Rows from block 3 of a small class-conditioned spectrogram flow-matching model, named by matrix and row number. Rows with one number belong to one channel. Each number is 200 + 30 x the weight over its row's rms, rounded and kept within 0 to 999. All counts start at 0.
After each channel's rows are labels from the 100 clips, of 14976 (inputs lightly noised), where the channel reaches its highest value: "responds to" is what is common among them. Only what is clearly more common there than usual is listed. The data: babble in 24 made-up languages, each with its own sounds, syllables and stress or tones, from a formant synthesiser.
# convs0: first 3x3 conv (model.enc.1.1.convs.0.weight, 96x96x3x3, each kernel summed), inputs 0-95
# convs1: second 3x3 conv (model.enc.1.1.convs.1.weight, 96x96x3x3, transposed, each kernel summed), outputs 0-95

convs0.92,237,187,228,192,194,225,139,182,242,262,206,247,212,222,239,195,221,221,217,213,223,171,257,248,182,187,221,218,225,175,250,235,162,181,180,196,203,211,236,215,195,203,233,185,149,132,242,157,260,194,204,171,208,189,236,188,167,227,213,193,136,208,241,251,197,189,178,181,201,241,210,182,212,212,225,168,178,237,221,172,261,236,152,203,244,189,194,169,170,154,193,196,191,183,200,210
convs1.92,197,181,208,228,217,74,227,206,159,161,216,195,208,110,195,246,187,226,226,240,187,179,180,216,207,209,216,187,220,209,215,193,209,173,223,215,172,143,212,219,193,238,257,234,200,207,200,177,198,200,188,217,261,244,192,232,223,159,235,166,245,200,211,206,142,203,191,228,205,185,208,171,185,221,195,200,191,210,268,218,213,226,218,184,210,215,184,192,270,246,170,186,199,201,176,193
responds to: prosody: no stress; /ɪ/; /ð/

convs0.82,256,224,157,241,205,221,163,209,188,175,211,211,189,193,199,209,187,187,183,213,197,160,202,224,193,201,188,197,219,249,190,234,205,251,191,244,218,197,213,261,271,184,217,245,212,172,240,231,214,208,240,229,213,192,222,216,197,233,169,235,237,262,213,273,225,215,136,245,275,213,195,220,222,185,158,222,215,228,216,206,136,202,206,182,165,198,186,228,174,175,160,205,214,159,187,244
convs1.82,175,189,239,187,181,240,219,254,234,232,211,236,194,236,223,216,233,227,213,157,216,225,201,216,206,198,205,236,202,190,236,181,204,173,215,233,198,215,210,142,187,257,212,140,196,217,198,186,213,209,181,230,241,289,220,206,192,192,242,182,228,186,239,152,203,217,251,150,239,252,191,215,192,216,234,187,159,198,196,212,243,200,215,213,284,247,192,179,210,240,250,240,198,210,213,160
responds to: prosody: tones; /s/

convs0.52,161,187,159,195,178,220,173,168,193,221,186,207,232,144,216,208,211,247,229,203,200,159,178,218,188,191,184,166,213,202,190,230,225,171,236,189,208,234,191,201,157,149,173,191,241,137,220,198,234,262,148,184,202,154,249,206,180,174,144,152,149,156,217,131,240,219,207,220,263,224,155,174,194,205,247,195,180,166,146,205,239,168,216,192,216,218,187,197,201,239,189,199,187,190,195,220
convs1.52,219,203,257,238,192,215,209,149,193,191,246,183,204,232,228,188,206,200,221,185,222,180,223,152,270,201,192,205,199,267,208,184,200,192,142,218,194,200,215,184,233,191,146,175,194,246,235,253,175,216,252,206,126,208,195,147,249,189,162,216,218,133,187,195,214,182,169,206,184,216,208,213,186,213,196,211,216,192,283,226,197,269,173,218,168,207,155,223,173,210,220,227,220,197,179,207
responds to: /ɹ/

convs0.44,266,226,236,238,237,219,202,147,139,192,232,243,162,212,208,168,178,166,259,217,186,195,181,189,197,176,163,91,194,207,136,195,179,179,174,188,200,180,171,176,188,178,191,210,195,155,175,139,205,240,164,182,181,152,205,175,195,157,221,189,178,188,221,205,233,212,191,191,207,193,190,161,219,166,189,203,180,188,228,225,177,205,197,201,197,203,191,233,161,157,229,176,125,187,173,202
convs1.44,195,203,182,164,111,206,159,225,197,214,112,210,217,224,195,210,205,190,250,220,187,205,210,127,169,180,221,237,179,153,196,214,172,201,233,221,223,263,210,181,156,208,169,158,202,225,212,242,220,218,219,204,225,218,200,238,195,221,138,224,215,241,174,167,226,202,211,174,195,173,170,189,230,234,204,196,163,251,188,175,231,198,188,191,191,188,225,145,240,233,158,219,225,197,256,182
responds to: reverberation; /z/

convs0.76,161,230,189,217,173,204,192,258,193,201,240,254,202,198,171,219,201,203,248,148,188,270,206,150,198,239,234,207,200,191,189,169,217,170,239,212,182,189,178,201,201,206,200,168,192,191,216,203,179,297,222,185,217,208,202,213,200,223,163,148,194,198,234,249,226,213,191,199,89,201,159,170,206,151,178,206,198,156,198,154,210,176,194,208,189,210,204,225,188,224,196,199,183,283,209,210
convs1.76,225,235,204,199,195,211,212,135,197,219,214,165,189,176,204,219,211,197,221,196,221,227,216,239,268,156,155,204,136,219,203,241,185,208,186,199,179,216,204,187,210,177,187,205,181,222,195,215,204,135,231,249,193,181,266,181,204,234,191,201,182,153,191,183,182,176,239,169,98,204,229,194,200,251,264,176,160,238,250,230,153,199,223,209,215,206,150,184,190,217,187,183,188,165,205,153
responds to: voice: deep voice

convs0.59,256,125,257,220,209,172,185,207,182,162,217,193,210,192,219,201,129,225,219,212,157,249,237,210,239,122,169,161,217,166,190,200,205,183,182,240,203,214,176,200,188,190,181,198,184,176,208,230,178,216,192,236,178,198,164,168,184,120,185,156,167,169,168,207,190,230,239,199,175,225,185,168,217,133,237,190,155,188,203,178,183,200,160,228,178,238,195,175,175,205,187,252,172,170,212,205
convs1.59,183,202,203,215,183,179,143,222,179,212,210,235,226,209,196,200,265,190,256,215,253,211,178,173,205,219,219,159,169,180,178,209,152,269,256,179,236,196,165,198,211,202,183,221,220,258,240,211,207,221,163,187,206,200,203,188,153,169,155,213,220,223,201,134,181,184,149,227,196,206,185,181,192,209,152,198,155,219,176,196,199,274,219,216,209,231,270,245,233,238,173,201,192,195,161,239
responds to: mains hum

convs0.25,206,203,225,204,201,183,170,210,191,178,190,196,152,203,171,169,197,217,233,201,193,83,183,249,146,256,187,165,230,213,172,164,192,222,181,222,147,200,195,169,225,150,230,175,193,163,196,205,220,191,172,244,202,168,218,165,208,158,225,141,163,218,168,198,157,185,169,209,307,185,255,205,195,199,186,195,191,196,199,210,240,165,199,176,175,206,198,201,173,195,201,176,220,169,222,196
convs1.25,242,177,204,212,233,232,210,115,203,208,220,209,202,186,214,199,206,210,212,228,247,239,204,237,224,117,167,232,182,184,236,209,218,193,194,159,179,218,242,189,214,179,231,224,176,183,207,173,214,198,239,231,219,206,213,206,235,253,199,246,210,184,238,136,193,197,263,147,168,207,234,222,208,253,218,220,169,223,215,192,149,232,233,139,217,216,167,147,225,213,189,159,192,192,164,210
responds to: voice: deep voice

convs0.8,187,194,120,174,213,151,208,164,196,245,222,202,196,191,215,219,80,231,157,241,194,188,191,208,213,205,166,159,209,207,203,158,204,194,194,171,160,178,208,170,213,204,197,232,224,159,195,157,211,208,178,263,146,204,224,159,180,209,220,214,155,176,214,174,219,183,192,207,186,175,202,191,200,179,190,179,169,165,255,164,203,224,153,209,214,200,209,205,185,201,201,171,97,200,218,198
convs1.8,199,221,227,172,179,202,193,235,223,236,179,168,205,143,178,162,166,196,214,194,197,196,159,181,177,182,236,191,187,211,205,198,213,181,176,207,243,201,145,175,180,239,235,231,171,271,186,229,218,199,228,160,209,199,186,279,203,241,193,168,265,182,224,183,154,184,193,201,217,196,220,194,219,152,240,214,201,167,215,203,176,184,263,168,164,178,130,148,198,223,234,240,264,235,182,184
responds to: white noise

convs0.57,160,196,231,230,193,190,210,224,151,227,269,237,266,210,203,200,230,212,175,142,203,226,239,167,216,202,246,236,197,215,190,243,199,230,213,165,187,218,194,197,198,287,230,207,179,195,206,186,260,205,194,198,169,184,181,178,134,218,136,174,172,220,211,240,217,207,212,158,171,248,201,206,216,246,216,170,223,177,190,217,229,237,180,212,175,219,212,199,199,233,242,226,146,250,180,182
convs1.57,204,150,155,177,206,193,202,187,208,199,216,147,219,222,184,214,151,243,200,237,194,160,199,207,215,222,224,197,228,270,149,210,205,195,181,211,273,206,218,145,179,168,164,183,192,239,187,232,204,196,184,200,109,195,272,210,259,193,168,172,192,195,186,185,247,257,196,200,212,147,206,199,254,176,211,219,183,219,187,200,209,182,203,194,168,179,176,200,235,192,125,195,223,186,163,189
responds to: prosody: stress on last syllables

convs0.75,143,172,198,174,223,184,201,280,224,175,175,205,179,216,217,172,141,196,195,213,196,229,217,233,177,183,165,188,155,227,224,209,248,186,233,202,170,211,223,234,179,208,157,173,189,214,202,162,172,247,206,204,186,179,203,138,296,175,172,226,181,230,241,198,263,206,172,190,196,151,211,194,222,179,223,231,183,198,147,245,196,217,236,179,202,229,144,204,212,187,193,167,141,198,189,179
convs1.75,207,223,177,219,177,187,198,164,220,212,222,224,177,211,171,201,216,224,263,212,201,186,208,148,233,241,213,230,199,206,168,205,147,183,157,202,225,170,231,172,162,202,173,209,254,154,144,223,216,145,182,200,247,189,215,214,155,188,208,164,220,176,170,202,213,217,205,198,203,231,153,216,271,210,175,203,175,242,187,166,239,189,130,200,190,228,276,203,200,150,200,189,251,221,237,246
responds to: reverberation; prosody: tones

convs0.63,183,207,195,194,188,177,192,174,177,197,177,175,180,164,220,212,186,185,161,229,175,274,173,207,228,212,223,231,268,181,228,160,217,230,220,209,187,251,198,144,213,204,201,235,189,194,203,203,205,136,241,119,183,235,137,231,211,207,182,242,191,184,180,176,180,191,227,213,202,243,174,213,207,221,239,224,213,243,200,162,176,241,226,177,285,208,202,215,183,177,236,215,192,275,180,194
convs1.63,184,136,221,198,225,276,181,166,214,199,145,212,208,218,168,262,245,237,188,172,185,150,192,189,158,210,220,231,229,196,172,219,199,186,160,213,239,170,212,222,189,194,179,219,245,219,183,210,201,225,184,250,165,240,178,177,218,217,188,141,219,193,202,205,187,202,195,201,149,242,262,215,226,223,138,196,191,179,259,211,208,221,206,210,162,150,221,162,199,169,161,215,196,145,181,165
responds to: white noise

convs0.17,204,186,214,156,221,234,197,170,199,186,196,194,219,206,190,229,185,176,177,174,253,234,206,177,215,226,177,230,189,188,265,180,228,260,192,173,214,208,202,168,158,201,190,173,249,199,196,160,190,247,167,243,191,224,186,191,217,201,308,173,199,248,167,213,288,213,198,193,176,211,207,225,189,170,183,233,219,232,231,186,224,235,176,211,254,201,184,142,232,174,238,189,160,248,205,211
convs1.17,188,203,181,158,231,206,197,178,164,223,225,264,187,147,246,164,217,200,211,240,171,228,195,192,217,179,175,220,220,174,182,220,174,208,184,198,205,165,202,254,241,169,145,198,223,119,197,185,219,206,229,200,215,168,176,201,207,228,162,225,158,136,214,183,138,196,251,189,196,223,195,178,202,228,228,167,156,217,202,226,196,168,261,205,149,235,242,221,173,277,181,193,200,173,196,199
responds to: prosody: tones; /ɹ/

convs0.26,210,208,198,197,192,204,216,185,245,211,149,229,252,213,153,188,189,232,227,199,223,201,186,214,152,184,210,237,170,209,207,228,143,180,268,235,229,194,190,264,151,190,232,215,186,175,210,258,165,244,234,210,190,189,212,229,207,225,158,201,170,194,195,212,229,176,171,185,171,180,185,217,212,268,220,209,206,235,151,241,238,163,192,197,228,250,216,218,180,199,227,225,121,244,196,254
convs1.26,149,225,215,215,186,220,175,202,175,147,226,180,220,197,236,196,204,227,160,197,169,185,223,193,189,242,217,170,236,222,227,183,239,208,151,192,187,199,189,196,175,154,157,172,211,219,196,142,208,178,133,181,171,199,238,123,197,210,234,172,208,186,200,225,206,258,196,170,236,126,271,176,182,208,199,211,246,129,217,212,195,227,220,226,202,179,187,205,225,184,214,167,263,168,175,206
responds to: white noise

convs0.78,177,201,170,225,168,177,157,214,164,172,175,204,119,171,212,251,195,176,235,201,166,189,210,213,260,242,224,238,219,229,206,214,206,225,212,233,243,243,163,231,222,183,208,185,236,224,221,187,200,161,188,229,186,154,239,188,177,216,179,225,218,195,253,234,213,243,184,216,204,151,283,198,177,215,193,162,210,209,185,207,177,143,183,251,183,227,209,174,164,153,218,195,140,234,183,206
convs1.78,186,219,187,173,258,246,207,172,226,134,229,164,202,216,206,179,214,252,215,243,205,164,193,220,175,180,176,206,191,204,165,232,177,129,199,189,176,168,168,162,161,210,223,174,204,184,185,220,221,203,216,158,223,296,236,195,234,171,160,210,182,184,202,172,239,185,233,212,224,243,124,170,246,213,229,229,201,209,258,206,193,220,258,216,225,177,209,230,175,206,218,213,214,176,202,215
responds to: voice: deep voice; prosody: stress on last syllables

convs0.89,256,189,201,182,231,236,163,207,159,218,214,204,135,243,233,224,214,194,196,196,208,202,193,176,215,226,213,183,164,203,184,181,232,247,218,227,219,178,210,182,241,189,256,193,268,234,192,235,163,245,199,211,227,235,196,152,190,241,214,154,201,185,195,185,201,213,154,202,154,219,168,197,265,218,210,226,222,204,225,203,113,235,227,199,160,138,201,216,170,204,172,198,195,226,132,219
convs1.89,178,201,227,181,125,318,227,208,241,208,238,175,208,184,183,252,226,227,227,189,186,221,194,244,194,185,210,245,191,191,212,200,245,218,169,158,177,217,219,134,209,204,140,187,203,207,194,186,229,203,183,231,214,144,230,219,223,196,207,191,233,243,217,167,164,176,169,147,212,212,200,186,144,204,183,187,194,227,181,202,256,168,181,186,224,211,183,256,204,248,202,181,216,227,193,198
responds to: prosody: no stress; /ɪ/; /ð/; /ʔ/

convs0.79,200,207,212,214,161,236,194,188,144,209,218,219,143,182,210,205,162,207,216,229,157,207,174,200,167,221,226,90,205,224,161,196,233,155,211,219,180,231,222,210,222,220,171,210,224,192,189,248,200,219,182,221,211,178,207,196,248,201,213,173,193,203,221,218,203,181,234,171,233,231,176,189,197,137,165,188,183,136,210,132,174,188,207,122,157,169,191,166,182,216,167,184,181,193,237,142
convs1.79,182,207,220,190,187,187,134,207,189,147,186,185,230,174,156,219,253,187,171,193,204,132,203,201,233,195,167,251,170,183,176,189,199,188,189,140,222,219,180,159,188,211,156,167,192,170,168,174,268,220,188,153,190,204,228,227,172,205,163,183,169,201,185,150,239,194,170,200,216,204,224,257,178,196,206,202,180,251,219,274,234,194,192,241,252,176,181,233,183,204,218,216,250,205,140,195
responds to: prosody: stress on first syllables; /z/; /h/

convs0.40,208,208,223,230,200,257,212,173,224,194,203,207,219,182,231,218,211,193,243,226,201,161,170,236,193,233,258,168,215,220,162,179,238,136,180,177,213,218,171,206,229,190,195,195,183,193,182,203,212,203,127,207,194,180,224,254,214,282,241,166,229,169,240,273,210,177,221,146,203,195,205,194,188,239,232,181,236,167,223,250,209,163,196,142,178,170,155,237,184,227,177,173,172,231,191,196
convs1.40,246,198,174,158,197,219,174,211,195,205,183,222,187,201,148,235,153,152,212,187,280,274,227,207,192,185,162,204,231,204,178,220,128,255,256,194,200,201,187,179,230,235,150,203,197,219,170,198,144,218,251,179,206,234,199,170,213,162,191,231,220,209,198,144,184,206,217,199,213,266,146,175,183,183,160,222,163,206,172,138,207,220,192,198,209,199,231,176,197,243,191,182,205,189,199,211
responds to: reverberation

convs0.95,192,204,213,205,207,224,182,192,327,186,202,200,198,167,202,191,190,216,264,228,245,217,173,167,197,199,143,158,182,188,158,168,193,202,200,201,202,183,151,177,188,136,192,190,196,200,192,188,177,208,165,192,178,180,193,208,211,185,208,206,148,182,193,210,221,178,171,206,189,166,204,191,236,275,176,99,173,183,183,210,185,145,205,231,193,231,177,172,200,129,224,228,195,202,199,178
convs1.95,203,179,188,237,192,216,204,199,268,191,159,186,178,193,257,236,192,190,140,165,143,215,248,282,183,196,237,206,206,214,193,235,197,200,208,208,199,197,210,219,169,241,192,184,217,181,185,230,191,221,171,216,180,173,192,151,181,224,210,172,213,213,175,286,216,186,186,257,198,190,165,182,205,130,235,228,231,187,151,180,193,165,210,180,201,227,265,199,175,143,164,240,217,225,215,206
responds to: prosody: tones

convs0.87,225,186,209,208,197,259,180,164,138,223,206,166,121,173,232,224,196,209,251,265,174,208,209,182,246,210,183,122,248,195,140,208,224,168,154,215,177,145,186,188,248,182,204,188,220,139,226,179,182,178,174,185,183,192,182,198,215,182,184,178,166,180,242,208,164,187,156,207,158,199,188,208,203,197,230,204,197,203,207,210,234,202,223,172,206,226,205,189,178,139,188,185,234,179,265,182
convs1.87,201,247,200,216,156,159,199,231,206,140,216,194,228,194,174,192,201,174,166,156,233,223,172,230,153,199,232,204,212,229,179,206,168,247,226,226,201,255,237,150,223,204,200,209,161,275,236,225,222,196,237,214,255,196,211,224,206,207,197,226,246,235,185,202,238,202,216,207,254,242,181,166,211,180,185,224,163,167,218,168,216,180,232,227,262,182,246,198,202,238,207,247,239,217,141,196
responds to: reverberation; mains hum

convs0.42,195,231,220,262,241,209,277,224,163,194,179,239,176,217,178,202,206,223,165,239,205,193,219,167,191,163,176,198,183,245,225,209,204,215,245,195,199,245,135,193,172,255,183,263,155,223,189,166,190,201,205,206,191,208,181,172,147,227,156,222,198,215,213,191,268,193,143,200,157,179,223,208,215,198,215,255,176,197,183,268,184,214,218,200,167,227,202,217,208,203,213,163,205,228,265,222
convs1.42,185,170,228,202,167,189,178,183,205,215,203,149,176,200,196,234,218,252,245,144,166,190,176,174,185,176,183,156,203,239,179,169,175,199,202,209,191,178,192,225,182,156,171,184,268,166,166,183,139,194,191,194,251,232,210,173,208,204,212,212,192,328,211,239,196,191,139,185,208,233,185,186,179,187,223,146,147,172,183,198,196,204,180,177,216,229,228,155,213,226,179,189,176,185,188,168
responds to: reverberation; muffled (low-pass)

convs0.36,187,203,177,199,215,179,246,181,167,201,236,248,235,194,139,176,199,222,211,224,222,171,216,200,225,214,191,248,217,245,189,188,193,226,202,292,220,205,182,208,229,207,199,221,250,209,204,191,181,199,239,204,160,180,191,189,239,203,158,183,198,209,212,130,240,238,228,222,194,188,250,184,188,205,141,178,244,211,168,172,179,194,231,155,213,183,206,177,186,80,162,179,206,199,204,169
convs1.36,198,178,193,193,199,218,144,209,148,188,196,164,184,248,236,233,236,219,199,164,177,227,152,222,170,189,216,200,215,161,224,265,191,151,210,202,241,216,211,145,199,190,207,171,153,229,223,214,200,189,216,214,213,250,204,207,196,201,183,201,208,206,182,208,160,153,177,213,266,248,155,233,214,205,243,244,130,200,204,166,198,253,205,178,231,182,243,201,185,192,293,238,201,214,186,220
responds to: prosody: stress on last syllables; /k/

convs0.7,201,204,220,227,231,184,146,223,167,187,185,214,252,202,161,206,161,202,221,217,197,211,193,227,220,190,205,179,213,206,233,232,83,140,196,194,205,186,184,183,195,162,182,173,223,195,205,235,214,249,222,166,208,175,256,228,250,153,194,221,209,219,189,196,290,222,231,175,182,190,218,192,200,209,212,195,203,217,214,146,163,207,195,245,152,230,212,182,211,197,179,235,178,144,143,171
convs1.7,169,203,196,164,195,225,280,206,189,252,207,160,182,156,212,198,196,221,213,202,192,155,184,174,237,231,185,202,191,187,149,175,238,230,183,169,193,223,195,161,220,245,234,205,172,160,169,170,183,188,198,293,227,184,214,204,196,222,264,176,187,158,230,175,185,174,149,228,196,229,226,196,194,134,220,175,198,183,143,213,216,196,212,192,203,181,235,254,169,202,228,191,199,229,272,189
responds to: white noise

convs0.21,162,201,197,205,228,204,214,199,208,198,218,180,180,240,168,136,228,181,188,213,202,239,175,177,208,203,149,227,283,249,253,188,189,230,208,235,209,193,276,221,212,232,211,210,246,187,218,183,215,165,156,145,179,183,182,188,156,166,273,168,202,152,180,182,198,192,232,206,178,214,211,246,215,260,212,162,243,196,229,207,207,214,186,203,260,174,200,185,219,248,208,219,175,187,164,225
convs1.21,161,178,176,154,198,292,222,169,206,177,106,229,215,177,241,240,212,175,190,194,218,162,223,153,245,179,233,180,130,205,164,219,226,186,163,203,231,214,181,232,221,149,179,211,243,219,181,219,155,216,204,204,207,243,186,205,232,214,198,231,198,224,199,169,174,223,269,201,198,179,193,140,178,154,204,231,196,169,175,173,188,236,177,183,189,215,211,192,163,170,197,212,222,205,201,178
responds to: prosody: tones

convs0.27,211,173,207,216,215,214,139,184,228,167,254,216,220,218,183,238,205,216,205,203,191,229,225,196,195,201,181,115,181,214,178,207,199,216,176,250,249,192,248,130,252,251,201,172,161,224,212,215,186,174,188,175,198,160,195,184,181,194,204,198,229,184,257,195,141,189,162,176,205,157,211,163,215,182,197,206,176,234,241,188,233,205,178,221,246,204,217,262,207,200,195,242,220,220,283,242
convs1.27,184,234,188,185,197,189,196,222,161,194,151,212,183,227,236,199,163,123,215,210,221,224,196,177,189,222,236,240,210,203,209,190,212,143,172,175,183,191,192,237,159,162,213,192,235,227,221,179,219,182,219,232,217,320,206,194,203,207,201,213,192,246,182,156,244,207,234,185,173,186,185,272,208,204,205,227,182,170,176,223,199,232,286,172,215,230,202,131,188,216,219,188,175,176,197,186
responds to: white noise

convs0.65,195,139,177,222,213,211,178,252,180,232,232,232,221,132,240,237,190,209,203,211,173,258,197,195,185,225,185,222,195,167,193,195,169,160,172,192,198,227,182,158,196,283,190,257,186,215,226,205,145,250,207,225,200,194,205,278,214,207,149,189,180,144,177,174,191,217,177,204,188,173,193,187,213,186,164,188,203,241,145,191,235,217,205,176,184,218,246,245,198,179,234,204,247,229,190,242
convs1.65,226,207,199,196,189,201,243,136,176,178,209,147,206,181,208,195,203,196,195,223,230,187,173,221,220,134,220,215,154,241,217,194,195,237,209,220,199,245,193,218,192,144,198,170,200,188,231,158,213,195,193,189,192,184,196,144,191,180,219,269,198,310,261,211,191,228,242,173,177,198,173,184,190,226,262,189,196,157,236,213,171,200,205,190,238,195,185,182,188,192,157,225,142,167,209,148
responds to: prosody: tones; voice: child-like voice

convs0.37,175,184,168,217,190,197,192,128,92,179,215,176,103,210,197,168,173,200,202,214,189,194,133,209,198,193,196,200,200,210,195,171,180,214,271,260,186,226,232,194,243,235,200,201,234,186,191,236,159,208,153,183,177,218,193,170,228,224,141,147,202,157,189,222,232,184,234,231,235,188,246,209,220,197,224,189,216,199,211,221,180,218,221,206,195,239,207,190,207,159,204,202,178,240,206,192
convs1.37,189,219,209,184,188,224,248,181,267,143,167,178,228,177,150,229,194,276,228,154,169,175,212,177,187,222,192,188,199,194,172,217,203,194,154,217,205,192,185,217,140,160,249,195,204,189,175,147,261,220,223,197,149,181,234,197,206,209,224,221,161,211,202,220,193,203,175,163,191,234,189,126,215,230,193,185,191,197,238,194,274,215,164,190,192,137,219,241,156,200,202,207,167,193,186,173
responds to: reverberation; pink noise

convs0.58,205,178,215,150,205,193,201,157,258,191,190,204,208,182,196,205,193,156,178,190,221,228,225,248,241,255,203,196,134,216,189,200,217,158,191,139,230,228,149,207,229,209,170,164,191,233,211,183,199,178,228,198,214,196,244,175,215,192,116,220,235,219,196,179,234,255,296,179,173,192,228,215,192,215,228,188,275,187,170,225,168,226,210,198,200,181,203,165,251,233,216,202,192,215,189,182
convs1.58,182,175,156,227,186,138,160,211,205,214,233,218,196,274,199,157,158,198,226,212,224,207,180,125,163,151,154,174,221,244,212,197,187,228,199,242,203,211,227,180,153,167,214,230,222,163,245,169,200,178,159,218,165,219,235,194,162,192,213,178,175,187,212,267,211,214,233,221,231,175,151,177,226,206,194,236,149,217,209,224,189,166,176,172,154,189,232,170,157,233,203,175,187,211,197,233
responds to: prosody: tones

convs0.30,190,203,197,186,177,205,216,218,182,139,209,173,242,199,172,179,139,177,204,215,201,181,152,192,231,194,222,182,225,217,169,253,165,274,198,229,201,226,185,213,231,270,151,223,222,204,203,179,214,199,193,210,203,195,188,217,204,226,175,148,254,190,198,178,233,171,240,132,193,226,215,208,203,205,197,203,226,182,186,136,147,236,184,171,186,136,213,208,216,217,258,190,163,239,152,142
convs1.30,186,194,193,196,196,234,181,221,118,226,202,176,156,182,229,221,245,212,225,189,181,168,254,188,176,217,242,240,219,193,248,182,198,158,159,184,216,142,186,156,228,178,233,185,191,191,213,192,239,206,225,192,221,187,229,171,198,220,271,194,160,210,206,192,112,223,208,261,211,168,219,156,183,224,186,191,170,264,186,204,212,195,191,182,182,237,179,149,162,228,163,246,190,201,212,173
responds to: prosody: no stress; /ɪ/; white noise; /ð/

convs0.5,190,195,201,244,179,213,210,223,266,205,205,163,279,217,195,245,193,227,191,216,217,205,237,206,163,141,211,248,168,228,246,210,160,210,196,215,217,232,213,224,185,227,195,234,246,173,228,201,191,252,233,254,243,230,214,215,246,195,172,233,208,240,227,184,190,199,157,235,138,205,205,237,225,206,219,164,195,199,215,206,230,211,234,200,189,270,183,140,220,240,236,173,199,179,238,203
convs1.5,173,168,212,120,213,191,206,258,217,224,167,226,156,268,248,170,233,209,205,190,196,210,232,179,235,263,177,191,213,202,196,195,194,223,193,208,174,173,166,213,209,231,199,140,188,180,223,200,254,199,192,201,116,200,201,232,162,253,183,197,193,198,231,191,229,202,252,194,203,179,198,208,175,230,193,249,157,212,165,152,146,250,158,233,188,187,171,181,206,184,181,218,181,218,225,240
responds to: mains hum; reverberation

convs0.1,272,214,251,230,220,254,183,226,224,219,211,209,188,256,236,189,229,213,196,213,246,167,200,232,148,196,198,195,179,182,199,201,158,199,185,186,168,190,214,233,263,176,239,217,261,182,212,180,198,201,183,216,219,194,257,200,219,119,269,171,210,190,178,211,238,146,179,201,181,271,193,180,205,206,200,233,220,229,182,215,219,203,154,162,188,186,202,172,239,184,200,211,218,239,150,180
convs1.1,181,213,193,244,199,204,203,189,212,205,191,152,208,224,211,213,200,300,234,179,175,184,203,176,199,232,190,199,206,138,219,243,195,167,128,191,212,190,182,121,195,188,194,234,240,166,213,229,185,220,217,218,235,234,201,250,196,184,218,182,176,209,181,225,163,230,149,171,227,228,201,217,239,237,210,229,205,220,265,249,147,223,252,225,138,190,200,166,189,226,225,216,200,230,211,188
responds to: prosody: stress on last syllables; reverberation; quiet level; voice: deep voice

convs0.74,211,232,213,207,204,231,144,214,212,181,163,196,210,143,257,245,216,200,215,212,175,204,174,229,225,203,185,162,172,224,143,155,150,119,197,162,206,190,216,194,192,215,149,243,208,177,187,159,218,209,185,232,225,178,161,179,163,140,209,174,208,211,224,213,186,235,207,203,180,213,170,219,195,179,294,246,199,194,202,226,180,215,218,195,217,174,134,204,180,189,214,203,205,232,182,129
convs1.74,199,194,183,245,183,136,242,228,208,243,259,198,174,204,161,170,154,190,204,185,238,222,274,168,203,195,190,174,208,171,173,212,196,204,221,242,194,169,170,185,195,177,280,186,159,226,216,226,185,190,228,202,213,233,232,223,257,230,183,218,179,216,204,191,215,219,160,225,184,227,176,155,261,216,154,183,110,238,186,171,206,228,164,221,228,207,217,196,223,181,212,234,197,173,209,179
responds to: reverberation

convs0.69,223,213,199,219,225,189,150,211,208,199,214,149,240,187,192,236,165,207,174,199,186,149,182,194,215,220,211,248,140,162,247,239,200,206,187,222,245,188,239,183,232,247,231,212,194,185,262,254,192,194,180,173,173,218,239,234,207,224,253,200,206,214,194,208,184,155,217,187,224,242,214,200,232,222,149,172,183,266,171,230,238,218,234,158,202,179,235,206,204,137,245,242,217,172,152,193
convs1.69,159,178,209,190,191,176,201,157,144,149,202,216,203,240,193,226,205,176,182,222,246,227,206,207,213,189,175,192,215,232,181,169,232,199,168,171,172,220,189,227,177,196,142,132,214,236,177,179,195,179,213,187,223,186,132,179,151,189,164,172,241,161,196,223,235,205,232,187,224,166,177,202,145,194,207,245,245,153,204,217,216,143,175,207,175,234,171,189,136,245,163,162,185,185,195,262
responds to: prosody: no stress; voice: low voice; /ɪ/

convs0.24,262,179,181,179,185,222,210,161,252,163,200,203,220,219,225,195,155,188,182,223,175,186,199,206,202,151,217,215,252,199,203,223,195,180,171,233,218,180,212,193,209,200,199,188,213,220,162,188,211,170,137,196,189,241,159,186,196,196,247,209,247,190,201,225,213,212,152,212,247,232,205,268,214,235,208,218,263,305,216,221,188,203,174,194,249,213,176,196,168,177,244,231,121,195,169,197
convs1.24,237,200,172,222,188,233,213,199,188,217,208,199,206,243,174,169,155,196,169,118,204,181,177,180,260,225,203,194,204,196,227,199,217,218,174,200,208,221,159,165,208,199,151,197,224,137,230,197,159,219,239,202,238,223,284,181,150,211,238,234,219,196,212,178,236,210,178,227,203,265,209,197,269,176,229,206,237,207,239,236,193,228,170,229,191,193,183,172,243,137,160,196,175,191,224,177
responds to: prosody: stress on first syllables; voice: child-like voice